From a checkpoint of a small model that predicts nearness at each pixel: arch unet.
Rows from block 8, named by matrix and row number. Each number is 128 + 24 x the weight over its row's rms, rounded and kept within 0 to 255. All counts start at 0. After the name is the row's rms in percent of the matrix's.
# short0: shortcut pointwise conv (model.decb.0.0.short.0.weight, 192x384x1x1), inputs 0-191
short0.0 027 [128 128 128 128 128 128 128 128 128 128 128 128 128 128 128 128 128 128 128 128 128 128 128 128 128 128 128 128 128 128 128 128 128 128 128 128 128 128 128 128 128 128 128 128 128 128 128 128 128 128 128 128 128 128 128 128 128 128 128 128 128 128 128 128 128 128 128 128 128 128 128 128 128 129 128 128 128 128 128 128 128 128 128 128 128 128 128 128 128 128 128 128 128 128 128 128 128 128 128 128 128 128   0 128 128 128 128 128 128 128 128 128 128 128 128 128 128 128   0 128 128 128 128 128 128 128 128 128 128 128 128 128 128 128 128 128 128 128 128  17 128 128 128 128 128 128 128 128 128 128 128 128 128 128 128 128 128 128 128 128 128 128 128 128 128 128 128 128 128 128 128 128 128 128 128 128 128 128 128 128 128 128 128 128 128 128 128 128 128 128 128 128]
short0.3 079 [128 128 181 128 128 128 128  43 128  52 128 128 117 122  97 128  58  86 128  44  69 188  47 128  78 184  79 128  50 128 128 128 128 128 128  43  90 128 128  39 128  81 128 128 128 128  56  57 128 128 112 197 128 128  41 128  85 128  50  97 125 128 128  93  85 128  72  94  86 127 128 128  42 117 128 128 128 193 116 128 128 189 118 128  77  67 128 128  52  50 128 128 128  47  41  46 128 128 128 128 128 200  54 128 128 128 128 128 128 128 128 128 128 128 128 127 128 127  40 127 128 128 128 128 187  99 128 128 127 128 128 128 128 128 129 127  91 128 128  61 128 128 128 128 128 129 128 128  43 125 128 128 128 127 128 127 128 128 101 128 128 128 128 128 216 128 128 128 128 128 128 128 128 128 163 128 128 128 128 128 158 128 128 128 126 128 127 129 128 128 128 128]
short0.5 138 [128 128 128 128 128 128 128 143 128 148 128 128 128 166 128 128 128 128 128 128 128  32 128 128 128  95 128 128 134 128 128 128 128 137 128 137 128 128 128 150 128 128 128 128 128 128 128 128 128 128 137  58 128 128 154 128 128 138 128 128 128 128 128 128 128 128 128 128 128 128 128 128 163 128 128 128 128  32 128 128 128  25 128 128 128 128 128 128 128 128 128 128 128 139 130 143 128 128 128 128 128  49 210 128 122  97 128 127 128 123 128 112 122 128 123 128 128 162 161 128 124 127 128 128  59 187 128 128 224 128 128 127 123 128   2 129 246 128 127 128 144 128 128 128  94 128 128 124 246 224 128 128 128 199 128 128 128 128 138 126 127 128  94 125   0 118 128 126 128 128 128 128 152 124   0 123 128  77 126 128  41 124 128 128 128 123 128  67 124 128 123 128]
short0.6 125 [128 128 173 128 127 128 128  50 128  66 128 128 120  87  82 128  60  83 128  59  67 187  63 128  70 175  73 126  56 128 128 128 128 124 128  56  81 128 128  53 128  76 128 128 128 128  62  56 128 128  88 190 128 128  52 128  72 119  57  82 101 128 128  89  78 128  70  77  81 115 128 128  52 118 128 128 128 189 118 128 128 186 113 128  71  70 128 128  62  60 128 128 128  53  57  59 128 127 128 128 128 196  38 128 128 128 128 128 128 128 128 128 128 128 128 128 128  64  60 128 128 128 128 128 179  77 128 128  71 128 128 128 128 128 159 127  69 128 128  83 117 128 128 128 128 136 128 128  73  81 128 128 128 118 128 127 128 128  75 128 128 128 129 128 214 128 128 128 128 128 128 128  79 128 191 128 128 129 128 128 168 128 128 128 110 128 127 157 128 128 128 128]
short0.7 048 [128 128 129 128 128 128 128 111 128  89 128 128 128 128 127 128 125 126 128 125 126 233 123 128 126 135 126 128 119 128 128 128 128 128 128 108 126 128 128 104 128 126 128 128 128 128 120 123 128 128 128 161 128 128  76 128 126 128 124 127 128 128 128 126 126 128 126 127 125 128 128 128  93 128 128 128 128 231 128 128 128 220 128 128 126 126 128 128 123 125 128 128 128 115 118 114 128 128 128 128 128 157   0 128 128 128 128 128 128 128 128 128 128 128 128 128 128  87   0 128 128 128 128 128 201  18 128 128 124 128 128 128 128 128 136 128 101 128 128 125 124 128 128 128 128 128 128 128  27 115 128 128 128 110 128 127 128 128 128 128 128 128 128 128 255 128 128 128 128 128 128 128 114 128 216 128 128 128 128 128 128 128 128 128 128 128 126 129 128 128 128 128]
short0.8 046 [128 128 129 128 128 128 128 127 128 127 128 128 127 128 127 128 127 127 128 127 127  88 127 128 127 129 127 128 127 128 128 128 128 128 128 127 127 128 128 127 128 127 128 128 128 128 127 127 128 128 128 129 128 128 127 128 127 128 127 127 128 128 128 127 127 128 127 127 126 128 128 128 128 128 128 128 128  91 128 128 128  73 127 128 127 127 128 128 127 127 128 128 128 127 127 127 128 128 128 128 128 128 128 128 128 128 128 128 128 128 128 128 128 128 128 128 128 147 128 128 128 128 128 128 128 255 128 128 214 128 128 128 128 128 119 128 202 128 128 128 129 128 128 128 128 128 128 128 133 196 128 128 128 242 128 128 128 128 210 128 128 128 128 128   0 128 128 128 128 128 128 128 128 128 110 128 128 128 128 128 128 128 128 128 128 128 128 128 128 128 128 128]
short0.9 023 [128 128 127 128 128 128 128 129 128 129 128 128 129 129 129 128 129 129 128 129 129 127 129 128 129 127 129 128 129 128 128 128 128 128 128 129 129 128 128 129 128 129 128 128 128 128 129 129 128 128 128 127 128 128 129 128 129 128 129 129 129 128 128 129 129 128 129 129 129 128 128 128 129 129 128 128 128 127 129 128 128 127 129 128 129 129 128 128 129 129 128 128 128 129 129 129 128 128 128 128 128 127   0 128 128 128 128 128 128 128 128 128 128 128 128 128 128 128   0 128 128 128 128 128 127 128 128 128 128 128 128 128 128 128 128 128 129 128 128 128 128 128 128 128 128 128 128 128 129 129 128 128 128 128 128 128 128 128 128 128 128 128 128 128 127 128 128 128 128 128 128 128 128 128 127 128 128 128 128 128 128 128 128 128 128 128 128 128 128 128 128 128]
short0.10 016 [128 128 127 128 128 128 128 129 128 129 128 128 129 128 128 128 129 129 128 129 129 128 129 128 129 127 129 128 129 128 128 128 128 128 128 129 129 128 128 129 128 129 128 128 128 128 129 129 128 128 128 128 128 128 129 128 129 128 129 129 129 128 128 129 129 128 129 129 129 128 128 128 129 130 128 128 128 128 129 128 128 128 129 128 129 129 128 128 129 129 128 128 128 129 129 129 128 128 128 128 128 128   0 128 128 128 128 128 128 128 128 128 128 128 128 128 128 128   0 128 128 128 128 128 128 128 128 128 128 128 128 128 128 128 128 128 128 128 128 128 128 128 128 128 128 128 128 128 128 128 128 128 128 128 128 128 128 128 128 128 128 128 128 128 128 128 128 128 128 128 128 128 128 128 128 128 128 128 128 128 128 128 128 128 128 128 128 128 128 128 128 128]
short0.12 011 [128 128 134 128 128 128 128 117 128 117 128 128 126 115 126 128 123 124 128 122 122 173 120 128 123 136 124 128 119 128 128 128 128 128 128 118 125 128 128 112 128 124 128 128 128 128 119 120 128 128 126 145 128 128 112 128 124 128 123 126 127 128 128 124 124 128 124 125 122 128 128 128 107 126 128 128 128 173 126 128 128 173 126 128 123 122 128 128 121 122 128 128 128 117 120 119 128 128 128 127 128 151   1 128 128 128 128 128 128 128 128 128 128 128 128 126 128  30  95 128 128 128 128 128 163 116 128 128  71 128 128 128 128 128 175 126   0 128 128 121 115 128 128 128 128 128 128 128   0  12 128 128 128  31 128 117 128 128 128 128 128 128 128 128 255 128 128 128 128 128 128 128 106 128 185 128 128 128 128 128 137 128 128 128 128 128 114 130 128 128 128 128]
short0.13 092 [128 128 128 128 128 128 128 128 128 128 128 128 128 129 128 128 128 128 128 128 128 128 128 128 128 128 128 128 128 128 128 128 128 128 128 128 128 128 128 128 128 128 128 128 128 128 128 128 128 128 128 128 128 128 128 128 128 128 128 128 128 128 128 128 128 128 128 128 128 128 128 128 128 128 128 128 128 128 128 128 128 128 128 128 128 128 128 128 128 128 128 128 128 128 128 128 128 128 128 128 128 128 171 128 128 128 128 128 128 128 128 128 128 128 128 128 128 152 186 128 128 128 128 128 128 210 128 128 128 128 128 128 128 128 128 128 129 128 128 128 161 128 128 128 128 128 128 128 128 128 128 128 128 129 128 129 128 128 128 128 128 128 128 128 128 128 128 128 128 128 128 128 179 128 128 128 128 128 128 128 128 128 128 128 128 128 128 128 128 128 128 128]
short0.15 030 [128 128 128 128 128 128 128 128 128 128 128 128 128 128 128 128 128 128 128 128 128 128 128 128 128 128 128 128 128 128 128 128 128 128 128 128 128 128 128 128 128 128 128 128 128 128 128 128 128 128 128 128 128 128 128 128 128 128 128 128 128 128 128 128 128 128 128 128 128 128 128 128 128 128 128 128 128 128 128 128 128 128 128 128 128 128 128 128 128 128 128 128 128 128 128 128 128 128 128 128 128 128   0 128 128 128 128 128 128 128 128 128 128 128 128 128 128 127   0 128 128 128 128 128 128  45 128 128 128 128 128 128 128 128 128 128 128 128 128  76 118 128 128 128 128 128 128 128 128 128 128 128 128 128 128 128 128 128 128 128 128 128 128 128 157 128 128 128 128 128 128 128   0 128 128 128 128 128 128 128 128 128 128 128 128 128 128 128 128 128 128 128]
short0.16 121 [128 128 129 128 128 128 128 135 128 128 128 128 127 150 127 128 127 127 128 127 127   1 127 128 127 115 127 128 128 128 128 128 128 128 128 128 127 128 128 138 128 127 128 128 128 128 127 127 128 128 128  43 128 128 145 128 127 128 128 127 127 128 128 127 127 128 127 127 127 128 128 128 159 127 128 128 128   2 127 128 128   0 127 128 127 127 128 128 127 127 128 128 128 128 128 135 128 128 128 128 128  15 255 128 128 121 128 128 128 128 128 128 128 128 128 128 128 181 223 128 128 128 128 128  21 186 128 128 157 128 128 128 128 128  29 128 246 128 128 128 128 128 128 128 127 127 128 128 242 212 128 128 128 143 128 128 128 128 129 128 128 128 120 128   0 128 128 124 128 128 128 128 160 128  21 128 128 128 128 128 107 125 128 128 128 128 128  73 128 128 128 126]
short0.17 008 [128 128 132 128 128 128 128 120 128 117 128 128 127 124 127 128 125 125 128 124 124 165 122 128 124 138 125 128 121 128 128 128 128 128 128 120 126 128 128 119 128 125 128 128 128 128 120 122 128 128 128 152 128 128 116 128 125 128 125 127 127 128 128 125 125 128 126 126 121 128 128 128 117 127 128 128 128 167 127 128 128 173 127 128 124 124 128 128 123 124 128 128 128 118 121 120 128 128 128 127 128 132   0 128 128 128 128 128 127 128 128 128 128 128 128 125 128  12 107 127 128 128 128 128 132 117 128 128  90 128 128 128 128 128 132 126   0 128 128 124 120 128 128 128 128 128 128 128   0  87 128 128 128  18 128 117 128 128 129 128 128 128 128 128 255 128 128 128 128 128 128 128 113 128 141 128 128 128 128 128 131 128 128 128 128 128 113 128 128 128 128 128]
short0.18 010 [127 128 128 128 126 128 128 127 128 127 128 128 128 118 128 128 128 128 128 128 128 129 128 128 128 129 128 127 127 128 128 128 128 128 128 127 128 128 128 127 128 128 128 128 128 128 127 128 128 128  80 129 128 128 127 128 128 127 128 128 128 128 128 128 128 128 128 128 128 127 128 128 127 128 128 128 128 129 128 128 128 129 128 128 128 128 128 128 128 128 128 128 128 127 128 127 128 128 128 128 128 128 127 128 128 128 128 128 128 128 128 128 128 128 128 128 128 127 127 128 128 128 128 128 128 127 128 128 127 128 128 128 128 128 128 128 127 128 128 128 127 128 128 128 128 128 128 128 127 127 128 128 128 127 128 128 128 128   0 128 128 128 128 128 130 128 128 128 128 128 128 128 127 128 129 128 128 128 128 128 128 128 128 128 128 128 127 128 128 128 128 128]
short0.20 018 [128 128 129 128 128 128 128 126 128 126 128 128 128 127 128 128 127 127 128 127 127 131 127 128 127 129 127 128 127 128 128 128 128 128 128 126 128 128 128 126 128 127 128 128 128 128 127 127 128 128 128 130 128 128 125 128 127 128 127 128 128 128 128 128 127 128 127 128 127 128 128 128 125 128 128 128 128 131 128 128 128 131 128 128 127 127 128 128 127 127 128 128 128 126 127 127 128 128 128 128 128 130 125 128 128 128 128 128 128 128 128 128 128 128 128 128 128 127 124 128 128 128 128 128 130 127 128 128 127 128 128 128 128 128 129 128 126 128 128 127 127 128 128 128 128 129 128 128 126 127 128 128 128 127 128 127 128 128 128 128 128 128 128 128 255 128 128 128 128 128 128 128 127 128 130 128 128 128 128 128 129 128 128 128 128 128 127 129 128 128 128 128]
short0.21 022 [128 128 129 128 128 128 128 127 128 127 128 128 128 127 128 128 127 128 128 127 127 130 127 128 128 129 128 128 127 128 128 128 128 128 128 127 128 128 128 126 128 128 128 128 128 128 127 127 128 128 128 129 128 128 126 128 128 128 127 128 128 128 128 128 128 128 128 128 127 128 128 128 126 128 128 128 128 130 128 128 128 130 128 128 127 127 128 128 127 127 128 128 128 127 127 127 128 128 128 128 128 129   0 128 128 128 128 128 128 128 128 128 128 128 128 128 128 127   0 128 128 128 128 128 129 127 128 128 127 128 128 128 128 128 129 128 127 128 128 128 127 128 128 128 128 128 128 128 127 127 128 128 128 127 128 128 128 128 128 128 128 128 128 128 130 128 128 128 128 128 128 128 127 128 129 128 128 128 128 128 129 128 128 128 128 128 128 128 128 128 128 128]
short0.22 377 [128 128 255 128 128 128 128 127 128 128 128 128 128 128 128 128  99 110 128 111  96 242 128 128 128 158 126 128  88 128 128 128 128 128 128 128 116 128 128 128 128 106 128 128 128 128 128 128 128 128 128 255 128 128 128 128  99 128 128 128 128 128 128 104 114 128 128 115  78 128 128 128 128 128 128 128 128 233 128 128 128 255 128 128 109 101 128 128 106 128 128 128 128 128 115  56 128 128 128 128 128 128 128 128 128 128 128 128 128 128 128 128 128 128 128 128 128 128 128 128 128 128 128 128 128 127 128 128 128 128 128 128 128 128 128 128 128 128 128 128 128 128 128 128 128 128 128 128 128 128 128 128 128 128 128 128 128 128 128 128 128 128 128 128 128 128 128 128 128 128 128 128 128 128 128 128 128 128 128 128 128 128 128 128  63 128 128 128 128 128 128 128]
short0.23 071 [ 22 128 128 128   0 128 128 128 128 128 128 128 128  39 128 128 128 128 128 128 128 128 128 128 128 128 128   0 128 128 128 128 128  61 128 128 128 128 128 127 128 128 128 128 128 128 128 128 128 128  65 128 128 128 128 128 128 100 128 128 128 128 128 128 128 128 128 128 128 128 128 128 103 128 128 128 128 128 128 128 128 128 128 128 128 128 128 128 128 128 128 128 128 128 128 128  84 127 128 105 128 129 127 128 128 128 128 128 128 128 128 128 128 128 128 128  92  72 128 128 128 128 128 128 128  51 128 128  27 128 128 128 128 128 128   6  37 128 128 128  25 128 128 128 128 128 128 128  40  32 128 128 128  53 128 128 128 128   0 128 128 128 128 128 208 128 128 128 128 128 128  89  14 128 164 128 128 176 128 128 129 128 128 128 128 128  89 128 128 128 128 128]
short0.24 035 [126 128 128 128 111 128 128 128 128 128 122 128 128 127 128 128 128 128 128 128 128 128 128 128 128 128 128 104 128 128 128 128 128 123 128 128 128 128 128 128 128 128 128 128 128 128 128 128 128 128 116 128 128 128 128 128 128 128 128 128 128 128 128 128 128 128 128 128 128 128 128 128 127 128 128 128 128 128 128 128 128 128 128 128 128 128 128 128 128 128  78 128 128 128 128 128 128 128 128 128 128 255 128 128 128 129 128 128 128 128 128 128 128 128 128 128 128 128 128 128 128 128 128 128 255 128 128 128 128 128 128 128 128 128 160 128 128 128 128 128 128 128 128 128 128 129 128 128   0 127 128 128 128 128 128 128 128 128   0 128 128 128 128 128 255 128 128 128 128 128 128 116 128 128 194 128 128 128 130 128 130 128 128 128 128 128 128 182 128 128 128 128]
short0.26 017 [128 128 128 128 128 128 128 128 128 128 128 128 129 128 128 128 128 128 128 128 128 128 128 128 128 128 128 128 128 128 128 128 128 128 128 128 128 128 128 128 128 128 128 128 128 128 128 128 128 128 128 128 128 128 128 128 128 128 128 128 128 128 128 128 128 128 128 128 128 128 128 128 128 129 128 128 128 128 129 128 128 128 129 128 128 128 128 128 128 128 128 128 128 128 128 128 128 128 128 128 128 128   0 128 128 128 128 128 128 128 128 128 128 128 128 128 128 128   0 128 128 128 128 128 128 128 128 128 128 128 128 128 128 128 128 128 128 128 128 122 128 128 128 128 128 128 128 128 128 128 128 128 128 128 128 128 128 128 128 128 128 124 128 128 128 128 128 128 128 128 128 128 128 128 128 128 128 128 128 128 128 128 128 128 128 128 128 128 128 128 128 128]
short0.27 032 [128 128 128 128 128 128 128 128 128 128 128 128 128 128 128 128 128 128 128 128 128 128 128 128 128 128 128 128 128 128 128 128 128 128 128 128 128 128 128 128 128 128 128 128 128 128 128 128 128 128 128 128 128 128 128 128 128 128 128 128 128 128 128 128 128 128 128 128 128 128 128 128 128 128 128 128 128 128 128 128 128 128 128 128 128 128 128 128 128 128 128 128 128 128 128 128 128 128 128 128 128 128 120 129 128 128 128 128 128 128 128 128 128 128 128 128 128 128 126 128 128 128 128 128 128 127 128 128 128 128 128 128 128 128 128 128 127 128 128 128 128 128 128 128 128 128 128 128 128 128 128 128 128 128 128 128 128 128 128 128 128 128 128 128 129 128 128 128 128 128 128 128 128 128 128 128 128 128 128 128 128 128 128 128 128 128 128 128 128 128 128 128]
short0.29 029 [128 128 137 128 128 128 128  94 128  92 128 128 123 101 125 128 121 123 128 118 119 179 115 128 120 144 121 128 103 128 128 128 128 126 128 101 122 128 128  84 128 123 128 128 128 128 111 113 128 128 125 161 128 128  79 128 120 127 120 123 125 128 128 122 121 128 123 121 122 127 128 128  79 125 128 128 128 178 124 128 128 176 123 128 120 119 128 128 116 118 128 128 128  95 109 104 128 127 128 127 128 139   0 128 128 129 128 128 127 128 128 128 128 128 128 120 128  24  22 126 128 128 128 128 143  41 128 128 121 128 128 128 128 128 146 119  84 128 128 124  80 128 128 128 129 129 128 128 104 114 128 128 128  75 128 102 128 128 128 128 128 128 128 128 255 128 128 128 128 128 128 128   9 128 147 128 128 131 128 128 139 128 128 128 127 128 115 132 128 128 128 128]
short0.30 027 [128 128 135 128 128 128 128 110 128 110 128 128 122 116 126 128 122 124 128 120 120 145 118 128 121 137 121 128 115 128 128 128 128 128 128 114 122 128 128 102 128 124 128 128 128 128 118 118 128 128 126 138 128 128 101 128 121 127 123 123 124 128 128 121 121 128 124 121 123 127 128 128  99 122 128 128 128 146 122 128 128 144 121 128 121 120 128 128 119 120 128 128 128 109 118 117 128 127 128 128 128 134 119 128 128 128 128 128 128 128 128 128 128 128 128 127 128 125 125 127 128 128 128 128 136 127 128 128 126 128 128 128 128 128 137 127 117 128 128 127 123 128 128 128 129 129 128 128 118 122 128 128 128 122 128 122 128 128 128 128 128 128 128 128 146 128 128 128 128 128 128 128 123 128 136 128 128 129 128 128 134 128 128 128 127 128 126 129 128 128 128 128]
short0.31 195 [128 128 133 128 128 128 128 149 128 135 128 128 126 149 125 128 123 122 128 124 123   0 126 128 124 106 124 128 127 128 128 128 128 128 128 133 123 128 128 166 128 122 128 128 128 128 125 125 128 128 129  36 128 128 168 128 123 128 126 125 126 128 128 122 123 128 124 124 119 128 128 128 190 126 128 128 128   0 126 128 128   0 125 128 123 124 128 128 124 125 128 128 128 137 125 136 128 128 128 128 128  18 204 128 128 110 128 128 128 128 128 128 128 128 128 128 128 156 169 128 128 128 128 128  33 166 128 128 162 128 128 128 128 128  24 128 190 128 128 128 134 128 128 128 108 129 128 128 219 196 128 128 128 140 128 128 128 128 171 128 128 128 102 128   0 128 128 128 128 128 128 128 153 128   0 128 128 106 123 128  50 128 128 128 138 128 128  64 128 128 128 128]
short0.32 035 [128 128 165 128 128 128 128  42 128  37 128 128 104  74 115 128  94 107 128  77  78 219  46 128  78 189  81 128  51 128 128 128 128 127 128  47  91 128 128  22 128 105 128 128 128 128  52  47 128 128 111 201 128 128  22 128  83 121  85  95 116 128 128  95  87 128  98  86 102 126 128 128  10 109 128 128 128 219 108 128 128 212 102 128  80  74 128 128  66  70 128 128 128  35  58  59 128 117 128 127 128 173 117 128 128 141 128 128 126 128 128 128 128 128 128  98 128 118 126 122 128 128 128 128 160 127 128 128 120 128 128 128 128 128 203 120 102 128 128 127 124 128 128 128 155 133 128 128  63  98 128 128 128 102 128 111 128 128 128 128 128 128 128 128 179 128 128 128 128 128 128 128 125 128 205 128 128 159 128 128 189 128 128 128 126 128 106 185 128 128 128 128]
short0.33 015 [128 128 140 128 128 128 128 118 128 119 128 128 118 123 123 128 118 117 128 117 117 140 118 128 118 137 118 128 119 128 128 128 128 127 128 118 117 128 128 117 128 118 128 128 128 128 118 118 128 128 124 141 128 128 117 128 117 126 121 121 123 128 128 115 117 128 121 117 112 126 128 128 116 118 128 128 128 141 119 128 128 143 117 128 118 118 128 128 118 118 128 128 128 118 118 118 128 125 128 127 128 134 255 128 128 129 128 128 127 128 128 128 128 128 128 126 128 125 132 126 128 128 128 128 134 255 128 128 125 128 128 128 128 128 132 126 125 128 128 127 127 128 128 128 129 130 128 128 122 124 128 128 128 124 128 125 128 128 128 128 128 128 128 128 134 128 128 128 128 128 128 128 127 128 133 128 128 129 128 128 132 128 128 128 127 128 125 130 128 128 128 128]
short0.34 025 [128 128 131 128 128 128 128 126 128 126 128 128 123 127 126 128 125 125 128 125 125 129 126 128 126 130 125 128 126 128 128 128 128 128 128 126 125 128 128 126 128 125 128 128 128 128 126 126 128 128 127 130 128 128 126 128 125 128 126 126 126 128 128 124 125 128 126 125 124 127 128 128 126 123 128 128 128 129 123 128 128 129 124 128 126 126 128 128 126 125 128 128 128 126 126 126 128 127 128 128 128 126 202 128 128 128 128 128 128 128 128 128 128 128 128 128 128 128 128 128 128 128 128 128 127 128 128 128 135 128 128 128 128 128 126 128 128 128 128 128 128 128 128 128 128 129 128 128 129 128 128 128 128 128 128 128 128 128 129 128 128 128 128 128   0 128 128 128 128 128 128 128 128 128 128 128 128 128 128 128 129 128 128 128 127 128 128 128 128 128 128 128]
short0.35 012 [128 128 158 128 128 128 128  51 128  46 128 128 109  85 118 128 104 110 128  93  95 221  69 128  99 176  99 128  62 128 128 128 128 127 128  58 104 128 128  25 128 108 128 128 128 128  69  68 128 128 121 196 128 128  20 128  99 126 104 109 113 128 128 104 101 128 109 100 103 126 128 128  15 112 128 128 128 222 110 128 128 217 107 128  98  95 128 128  84  92 128 128 128  45  72  67 128 126 128 128 128 166  99 128 128 129 128 128 127 128 128 128 128 128 128 126 128 114 122 127 128 128 128 128 189 126 128 128 119 128 128 128 128 128 184 125  74 128 128 127 121 128 128 128 130 132 128 128  41  89 128 128 128  94 128 116 128 128 128 128 128 128 128 128 230 128 128 128 128 128 128 128 120 128 188 128 128 130 128 128 163 128 128 128 127 128 119 135 128 128 128 128]
short0.37 008 [128 128 134 128 128 128 128 122 128 122 128 128 125 126 122 128 121 119 128 122 122 135 123 128 123 133 123 128 122 128 128 128 128 128 128 122 123 128 128 123 128 120 128 128 128 128 122 123 128 128 127 136 128 128 122 128 123 127 122 125 125 128 128 122 122 128 122 123 117 127 128 128 123 125 128 128 128 135 125 128 128 137 124 128 122 122 128 128 122 122 128 128 128 122 122 121 128 127 128 127 128 132 125 128 128 128 128 128 127 128 128 128 128 128 128 127 128 124 125 128 128 128 128 128 131 147 128 128 123 128 128 128 128 128 130 127 125 128 128 126 127 128 128 128 128 129 128 128 124 125 128 128 128 125 128 127 128 128 135 128 128 128 128 128 134 128 128 128 128 128 128 128 129 128 130 128 128 128 128 128 130 128 128 128 128 128 126 129 128 128 128 128]
short0.38 113 [127 128 152 128 115 128 128  58 128  70 128 128 122  74  88 128  72  95 128  73  85 180  66 128  88 162  91 103  68 128 128 128 128 106 128  63 100 128 128  53 128  89 128 128 128 128  76  65 128 128  78 178 128 128  54 128  91 110  64  99 112 128 128 110  98 128  79  97 100 115 128 128  47 121 128 128 128 182 121 128 128 180 122 128  89  85 128 128  77  73 128 128 128  59  66  73 128 128 128 128 128 196  21 128 128 128 128 128 128 128 128 128 128 127 128 128 128  23  44 128 128 128 128 128 176  17 128 128  52 128 128 128 128 128 157 109  39 128 128  84 110 128 128 128 128 128 128 128  59  68 128 128 128  85 128 127 128 128  47 128 128 128 128 128 228 128 128 128 128 128 128 128  47 128 205 128 128 139 128 128 168 128 128 128 115 128 127 150 128 128 128 128]
short0.39 060 [128 128 129 128 128 128 128 126 128 126 128 128 127 125 128 128 127 128 128 127 127 130 127 128 127 129 127 128 126 128 128 128 128 128 128 127 127 128 128 125 128 128 128 128 128 128 127 127 128 128 128 129 128 128 125 128 127 128 127 127 127 128 128 127 127 128 128 127 128 128 128 128 124 127 128 128 128 130 127 128 128 129 127 128 127 127 128 128 127 127 128 128 128 126 127 127 128 128 128 128 128 129  12 128 128 128 128 128 128 128 128 128 128 128 128 128 128  35   0 127 128 128 128 128 129   0 128 128 111 128 128 128 128 128 130 127 103 128 128 103  52 128 128 128 128 128 128 128 126 124 128 128 128  80 128 125 128 128 128 128 128 128 128 128 150 128 128 128 128 128 128 128  13 128 129 128 128 128 128 128 129 128 128 128 128 128 127 128 128 128 128 128]
short0.41 017 [128 128 136 128 128 128 128 117 128 117 128 128 118 113 125 128 122 123 128 120 120 139 120 128 121 135 120 128 118 128 128 128 128 127 128 119 120 128 128 111 128 122 128 128 128 128 119 120 128 128 126 136 128 128 113 128 120 127 122 121 122 128 128 120 120 128 123 119 122 127 128 128 108 118 128 128 128 138 118 128 128 138 118 128 121 120 128 128 120 120 128 128 128 117 120 118 128 127 128 128 128 134 122 128 128 128 128 128 127 128 128 128 128 128 128 127 128 126 127 127 128 128 128 128 139 127 128 128 126 128 128 128 128 128 138 127 117 128 128 127 127 128 128 128 129 129 128 128 116 123 128 128 128 123 128 125 128 128 128 128 128 128 128 128 139 128 128 128 128 128 128 128 127 128 136 128 128 129 128 128 133 128 128 128 126 128 126 129 128 128 128 128]
short0.44 101 [ 25 128 128 128   0 128 128  91 128 103 128 128 128  16 108 128 124 128 128 128 128 146 121 128 128 128 128   0 125 128 128 128 128  55 128 107 128 128 128  58 128 128 128 128 128 128 128 118 128 128  40 128 128 128  72 128 128  88  94 128 128 128 128 128 128 128 116 128 128 104 128 128  43 128 128 128 128 143 128 128 128 135 128 128 128 128 128 128 128 128 119 127 128  91 120 128  86 128 128  89 128 168 104 128 128 128 128 128  70 128 128 128 128 128 128 128  88  72 128 112 128 128 128 128 146  69  93 128  42 128 128 128 128 128 136  49  35 128 128 128  72 128 128 128 128 128 128 128  57  36 128 128 128  79 128 128 128  96   0 128 128 128 128 128 217 128 128 128 128 128 128  85  50 128 189 128 128 192 128 128 151 128 128 128 127 128 107 154 128 128 128 128]
short0.45 093 [128 128 128 128 128 128 128 118 128 119 128 128 128 128 127 128 126 127 128 126 126 134 125 128 127 129 127 128 122 128 128 128 128 128 128 121 127 128 128 116 128 127 128 128 128 128 124 125 128 128 127 130 128 128 115 128 127 128 126 128 128 128 128 127 127 128 127 127 127 128 128 128 114 128 128 128 128 134 128 128 128 133 128 128 127 126 128 128 126 126 128 128 128 119 123 122 128 128 128 127 128 164   0 128 128 128 128 128 128 128 128 128 128 128 128 127 128  34   0 127 128 128 128 128 191   0 128 128  75 128 128 128 128 128 192 126  60 128 128  42  58 128 128 128 128 128 128 128  66  79 128 128 128  93 128 118 128 128 128 128 128 128 128 128 255 128 128 128 128 128 128 128 105 128 208 128 128 129 128 128 136 128 128 128 128 128 124 139 128 128 128 128]
short0.46 024 [128 128 128 128 127 128 128 128 128 129 128 128 128 128 128 128 128 128 128 128 128 127 128 128 128 128 128 127 128 128 128 128 128 128 128 128 128 128 128 128 128 128 128 128 128 128 128 128 128 128 128 127 128 128 129 128 128 128 128 128 128 128 128 128 128 128 128 128 128 128 128 128 128 128 128 128 128 127 128 128 128 127 128 128 128 128 128 128 128 128 128 128 128 128 128 129 128 128 128 128 128 128 128 127 127 128 128  29 128 128 128 128 128 128 128 128 128 128 128 128 128 128 126 128 128 129 128 128 128 128 128 128 128 126 128 128 129 105 128  47 129 128 128 127 128 128 128 128 127 128 128  92 128 128 128 128 127 128  78 128 128 128 128 128 127 128 128 128 128 128 127 128 129 128 128 128 128 128 128 127 128 128 128 128 128 128 128 128 128 128 128 128]
short0.47 008 [128 128 136 128 128 128 128 120 128 120 128 128 124 126 121 128 119 117 128 120 120 138 121 128 121 136 121 128 120 128 128 128 128 128 128 120 120 128 128 121 128 118 128 128 128 128 119 120 128 128 126 139 128 128 120 128 121 127 120 124 124 128 128 120 120 128 120 121 114 127 128 128 121 125 128 128 128 138 124 128 128 139 123 128 120 120 128 128 120 120 128 128 128 120 119 119 128 127 128 127 128 133 123 128 128 128 128 128 127 128 128 128 128 128 128 127 128 122 125 127 128 128 128 128 132 255 128 128 120 128 128 128 128 128 130 127 124 128 128 126 127 128 128 128 128 129 128 128 121 124 128 128 128 123 128 126 128 128 128 128 128 128 128 128 137 128 128 128 128 128 128 128 127 128 131 128 128 128 128 128 131 128 128 128 128 128 125 129 128 128 128 128]
short0.48 082 [128 128 128 128 128 128 128 128 128 128 128 128 128 128 128 128 128 128 128 128 128 128 128 128 128 128 128 128 128 128 128 128 128 128 128 128 128 128 128 128 128 128 128 128 128 128 128 128 128 128 128 128 128 128 128 128 128 128 128 128 128 128 128 128 128 128 128 128 128 128 128 128 128 128 128 128 128 128 128 128 128 128 128 128 128 128 128 128 128 128 128 128 128 128 128 128 128 128  48 128 128 128 128  75 126 128   0 128 128 128  11 128 128 128 128 128 128 128  98 128 127 128  52 128 128 128 128   7 128 128 128  45 120  87 128 128 128   0 128  44 128  86  68   9 128 128 128 128 128 128 128  50 128 128 128 128  19 128 128 128 128  28 128 106 128 128 128 128  13 112  23 128 128 128 128 128 128 128 128  19 128 128   4 128 128 104 128 128 128 128 128 128]